config = dict(
    arch='mobilenet_v2',
    time_shift_ms=100,
    hop_length=160,
    output_stride=2,
    widths=[96, 144, 216],
    epochs=86.0,
    final_lr_fraction=0.01,
    warmup_steps=350,
)
Rows from block 10 of a small audio frame classifier, named by matrix and row number. Rows with one number belong to one channel. Each number is 128 + 32 x the weight over its row's rms, rounded and kept within 0 to 255. All counts start at 0. Numbers have three digits each. After the name is the row's rms in percent of the matrix's.
After each channel's rows are labels from the 100 clips, of 14976, where the channel reaches its highest value: "lies over" is the class under the peak; "strongest on" is what is common among them. Only what is clearly more common there than usual is listed. The data: synthesised sound scenes: up to three everyday sounds over a background. In brackets: how many of the 100.
# convs0: expand pointwise conv (model.blocks.10.convs.0.weight, 432x144x1, standardized in use), inputs 0-47
# convs1: depthwise width-3 conv (model.blocks.10.convs.1.weight, 432x1x3), a 3 kernel
# convs2: project pointwise conv (model.blocks.10.convs.2.weight, 144x432x1, standardized in use, transposed), outputs 0-47

convs0.58 102:080130148112104147166133115130172084100139081091188140141156155122157144118142107105092116199120067107102103146176126112155055155078108169129139
convs1.58 111:171134094
convs2.58 116:138152052126108113161136174115097108133117143137140117086080135118169066143128104083054131146045147118152150067199082146148117201131158160129110
lies over: footsteps (40); church bell (25)
strongest on: background: none (50); footsteps (42); church bell (34)

convs0.406 100:166169175140140147149062141140139047126183139132086147140148127111172126155184168140120103078091128156153153154108121116159117159135154143069078
convs1.406 093:139147077
convs2.406 101:084090109092137081090185130053151176134099116082124165091095158181102119174105096137153144139142156084107071118143142108082123134152113106155139
lies over: water drop (32)
strongest on: number of sounds: 1 (61); water drop (37)

convs0.193 100:153109169142118125117025115087107104136123076092122116091103163149179094142148161166112095182141164116191131073164126141106097070146102055099141
convs1.193 089:108126180
convs2.193 098:092080144128138165089109132092111118142118146125104092140078110056126148109151126198129126113135137089104113161096186129143172188179160112100156
lies over: ball bouncing (53); door slam (38)
strongest on: ball bouncing (56); door slam (40); first sound: ball bouncing (35)

convs0.25 102:117148094161171100134161104108107100131062104098130101144099162157109096107171072066108127179084123123116145096130146155135150117075051174171073
convs1.25 121:147164165
convs2.25 103:155125171053088148123133054184180172121139165206123140084176125179141159152079114143149066113131081133123124179101168132115108121101144157124124
lies over: meowing (61)
strongest on: meowing (61); background: none (52); first sound: meowing (38)

convs0.88 101:145154158162087115069132154115141131095078160083129135177172129152091143150138117149144102127133159106211128091105114140118163137175163132127138
convs1.88 129:163142169
convs2.88 120:147149216152127140114149091118146103110128145085112156121122087145138158105131099057142149126131119089138156150167105143161129151134152081111150
lies over: meowing (100)
strongest on: meowing (100); first sound: meowing (49)

convs0.296 102:148093136147121097127097170112174178166113141112137103129105122117152126133127133087130135157116133084186157110159065166125133118136121155153131
convs1.296 097:155168156
convs2.296 113:099165116124148122094118091136130073138134110194070078124082109076117121123175086135085111144175136100118174105140121129143058140144116136078103
lies over: ball bouncing (44)
strongest on: background: none (82); ball bouncing (44); first sound: ball bouncing (35)

convs0.161 102:229097137118142177141212117125106123068162142145176182155162099112136092160130119097135095144176123165121114159115129148150138123099137101102123
convs1.161 064:159083119
convs2.161 085:167163095124150195164130129097135100097132156124088159135151112103162137129137112099172090154174081166143118116105132157115153142126161129163126
lies over: water drop (39)
strongest on: water drop (40); first sound: water drop (30)

convs0.396 104:106083070080104128129081100043157129109165126101160167084080154130133106123116095154148124105109092151122143204148058111124113192115159157163156
convs1.396 099:137159083
convs2.396 110:158207099104191131108173145124126104158142155113108082191077149070139155133135119144099105161137151120111155069149113106145084140159125155076113
lies over: footsteps (42)
strongest on: footsteps (44)

convs0.195 102:111114209123151119105062146148137116094079141121113117162127130131171153136124076146127122144157143130185132153175124126177018084113136039114070
convs1.195 119:144150177
convs2.195 097:106127176175132116076126157112103074089122077161122116151112185142078137120196149183120096138186157127177129155139080099166113152153130118114149
lies over: meowing (61)
strongest on: meowing (64); first sound: meowing (39)

convs0.249 100:123099103116104100132134130102135122132167125154133090098152133095137138109105166136143130172138124094128126119152124149181185132081174117098123
convs1.249 115:115131182
convs2.249 108:103086156137133123145154111141211195149169117193141141076172181115076141127072167096112131079138099146110140144093125105138078104126128142119117
lies over: ball bouncing (67)
strongest on: ball bouncing (67); first sound: ball bouncing (42)

convs0.205 100:141130079030120131124088082133136115125115099122159152181116167142079156174145116063102117137125138146079136143140139163160168136123162083209114
convs1.205 099:175132098
convs2.205 104:153173148120159090060150099078136147161170120114094117123118109072128075076092131201166159148137164116074133198060066142083141109084076098110101
lies over: laser zap (82)
strongest on: laser zap (82); first sound: laser zap (46); electric buzz (29)

convs0.255 103:161143116113135149182174131105103142119171105177150173082104132116136156131067160078130111186165154087124066184156132148106217181085129120159121
convs1.255 078:080142152
convs2.255 096:051106130133144124117076143103091122175075084147136120182057107156133124152147120142156174155123158063127154077112121091137056170170097137142153
lies over: ball bouncing (43)
strongest on: ball bouncing (46); first sound: ball bouncing (30); zipper (25)

convs0.85 102:117089138105093147080108121074176137086139088098154148111070159133136120118072147180159118133104111071129165103124130129110124100130138085155164
convs1.85 118:152085154
convs2.85 111:147101152169080096062108150156166141131116110150128106156157102114093074135155134155135054117204163091112153096104164115140149010178151093153124
lies over: ball bouncing (42)
strongest on: ball bouncing (43); crickets (27); first sound: ball bouncing (26)

convs0.266 104:134064107112076108129104094023077127082130124090107102157141165107177144117099148085138179175154081115086167161165169130158157166100102151090191
convs1.266 124:085125163
convs2.266 116:068102150169123105100126136046153190123118161127144091157074132102186114134092099068160144138155164097105114095158152083159087184118139188097125
lies over: footsteps (58)
strongest on: footsteps (58); first sound: footsteps (33)

convs0.275 102:147104115128132135134146107066121109129118110127150142113108142079125167167151160139109088158110037127140099156111088110097123169114134179117121
convs1.275 085:087116163
convs2.275 104:068152160132173153126123132125172121164129159128186133078134080118127138137128134111088138097089145103133123095157105158198133135086076216047080
lies over: hammering (43)
strongest on: background: none (76); hammering (44); first sound: hammering (29); door slam (27)

convs0.374 102:160177088111159149132161098134092099111196156134148168144113159122136163174081142158115096165155120134113117150132121139156156164130117101152117
convs1.374 076:083154147
convs2.374 099:066131144135105094123106153102142114107100064135151156152141148211078093128130111136114145107087117112128172136120142134122130150099088185155152
lies over: ball bouncing (29)
strongest on: number of sounds: 1 (68); ball bouncing (29); text has "noise" (25)

convs0.184 101:158119116124193128179111140130136126116145170148123160099135105046148172148094141100177156096141104115142133150110105103132091147173075101129091
convs1.184 089:081132157
convs2.184 101:093113160118123094126088131072156186149205104127145090109114155101165145083081139136123127101059140132073096102120075130180094128145109173115135
lies over: door slam (34)
strongest on: number of sounds: 1 (81); background: none (62); door slam (42); first sound: door slam (38)

convs0.273 101:167178142153193182211128150154118148135117131119119169126098127130104123211143075103098073130124166123154134166161144182139162166067167161149124
convs1.273 070:079153134
convs2.273 082:123091181106211137090186138146129113150131128082126111145136152122109089098147170118147147115111147103074126092107133083161092132145166113086115
lies over: water drop (42)
strongest on: background: none (67); water drop (43); first sound: water drop (28)

convs0.327 101:103108119072110182102169113130121074115090115122133136095194103088197181109093114130133135160202111074113167101192128125101103153092135124126136
convs1.327 095:099113173
convs2.327 105:092125114114101114052151135104169097175120117159128124193190123156163067106155116132180115116116197094069197139130136082081065129122161165154134
lies over: footsteps (61)
strongest on: footsteps (61); first sound: footsteps (34); text has "noise" (26)

convs0.13 099:073142170087074151166138117126166107195173099109128102174150153081094169128122144181144126065141101117175150155097090076104099123192083143087126
convs1.13 072:088119166
convs2.13 100:170137131134111045139113150116136133148166129091191143176139109085145185158083135126083115076123150153170149121109067136131202125091158134068095
lies over: ball bouncing (30)
strongest on: background: none (74); ball bouncing (30)

convs0.166 101:124124075059101151080132151118153129087102150177097121112104180110125096154058090074094091114156158117103109185138143149144166139120137088152133
convs1.166 115:166113091
convs2.166 109:163156154111117149146126108104175130113127075120145135106095144071080191147121129139088098181162134167136110187120105170094176134122133067144090
lies over: laser zap (78)
strongest on: laser zap (81); first sound: laser zap (53)

convs0.421 102:071156125183105091080239158104177102139114094138119129172093121115097113099126167133137105081154144154140123121122128139179083122098118114114162
convs1.421 109:155174144
convs2.421 103:172084107055130091140088107112092149056139105119110134117122147146169143090091108136163117162110150088112098149104095084105149154212145105135109
lies over: meowing (43); siren (32)
strongest on: meowing (44); siren (33); first sound: meowing (33)

convs0.334 102:150143156123179112084083137106165098115152102114157102156135112108254185145143106127167118178177121115135140125124134089142061156102102156136150
convs1.334 108:079134153
convs2.334 117:071160142110050167116107153080159128178159119149121089154112127098103097123151129128097118101085142117064111098181105137159084102120123185109126
lies over: footsteps (55)
strongest on: footsteps (56); first sound: footsteps (38); text has "noise" (25)

convs0.307 103:118099154127099107128105132111169077108148124115145152109142140087195216171109141096178111145168140122179111201133107133133076168057090142121127
convs1.307 088:081132158
convs2.307 106:107129175138135073141140169056142134171195136120178117110147079134081123111124168113138170115069150102146148109138105099143084118107130225047113
lies over: footsteps (53); door slam (27)
strongest on: background: none (72); footsteps (53); first sound: footsteps (37); door slam (31)

convs0.382 105:085111074109065138114139140117129166102138152143174180091131113118147102165085121152087192127110156099089160153171029102166127152104164166120140
convs1.382 090:167117090
convs2.382 114:109141095137127188078069124101164144122122135126168142147080140144201124115162117147098081168135093094181186094147125110135065120157102156124131
lies over: footsteps (59)
strongest on: footsteps (65); first sound: footsteps (34)

convs0.127 102:132115117141085131146092112128120071096131135116178236107161151133105162195097089115121152136131109108130158091148093095188192143064132139149126
convs1.127 080:091110166
convs2.127 103:108095178161158110141078127110142130090131143111127142119159072115092142099145095115170155077122113116076068125163131152196172135094137173120111
lies over: water drop (40); beeping (28)
strongest on: water drop (40); first sound: water drop (29); beeping (28)

convs0.337 100:108129146120109115091116064061160111083121142138142165114089142093123171163086177111124104111137166171144104144185146129194149201088188121143105
convs1.337 077:096104166
convs2.337 113:075055141144137158124152157099108099113155212100169131120137066151066163089114160142177203059122107137122133086138110124146146146102138151089112
lies over: door slam (30); knocking (29)
strongest on: door slam (33); knocking (30); laser zap (29); first sound: door slam (27)

convs0.370 103:130105135110150154139131143126102180069162100110145118117158189094171126153091125176110101145145133110069117137141050100174112120119145125096114
convs1.370 082:104103171
convs2.370 088:144106190144144152141144138132163177131151121140166140049136127130100133147114101204124138115117188067140052126137107074163118146164142151143137
lies over: hammering (28)
strongest on: hammering (30); rain (27); text has "noise" (27)

convs0.287 101:098129126154180169139117172102113070079114070122111115144108116066153107083121117073091096140123177168148123125125112153194123119100118107146050
convs1.287 084:087116163
convs2.287 114:146202130179189181137095191147158056113087142168146124101102116124089115100124134065079135173142142134130140133145078110144117155106130090088074
lies over: water drop (45)
strongest on: background: none (66); water drop (50); first sound: water drop (31)

convs0.56 099:110101133084145142165095103138117092038133148193149109107117150134210132134123066166099126183162152107109110148143087122094120148123134136113135
convs1.56 073:129086164
convs2.56 113:116079116161175133126065097127176131110119164189142120114179141164167104108140050112121137142104140144064056123122107120141074084129114137164102
lies over: hammering (28)
strongest on: hammering (33); bird chirping (26)

convs0.234 100:182168133126172149156167067168142123099128135138083163102132091108141131181076118140135131124100103145154107147080090169133090132186089100105148
convs1.234 090:164088115
convs2.234 096:087092132168114119144099095101133154101091136092119164152107139153134173161142102136193135075145098128118143171089150130148092118164122109170104
lies over: water drop (31)
strongest on: number of sounds: 1 (68); background: none (46); water drop (31)

convs0.416 099:109163135123137144091177166155192063104164124199151094146141116115094127122116155150118145160113146165139154149151160100138098155122122115123121
convs1.416 124:183129136
convs2.416 098:071118139101082100107053107113079147111111106057123104137146222167176125119141061156152140147173128047119136108108119093134133148161145095140185
lies over: meowing (34)
strongest on: background: none (48); meowing (36)

convs0.102 103:124145133130130163087162190112124097145133130133156157119139171123113168144170111111108101154104113151096165095124149095128111153148096163083183
convs1.102 082:161146169
convs2.102 098:151159146174086187191145139148124071088102131117151175115152142207149150122119119144116122137094105066144127168103144155072133210106194142191163
lies over: meowing (47)
strongest on: meowing (47); background: none (46); first sound: meowing (27)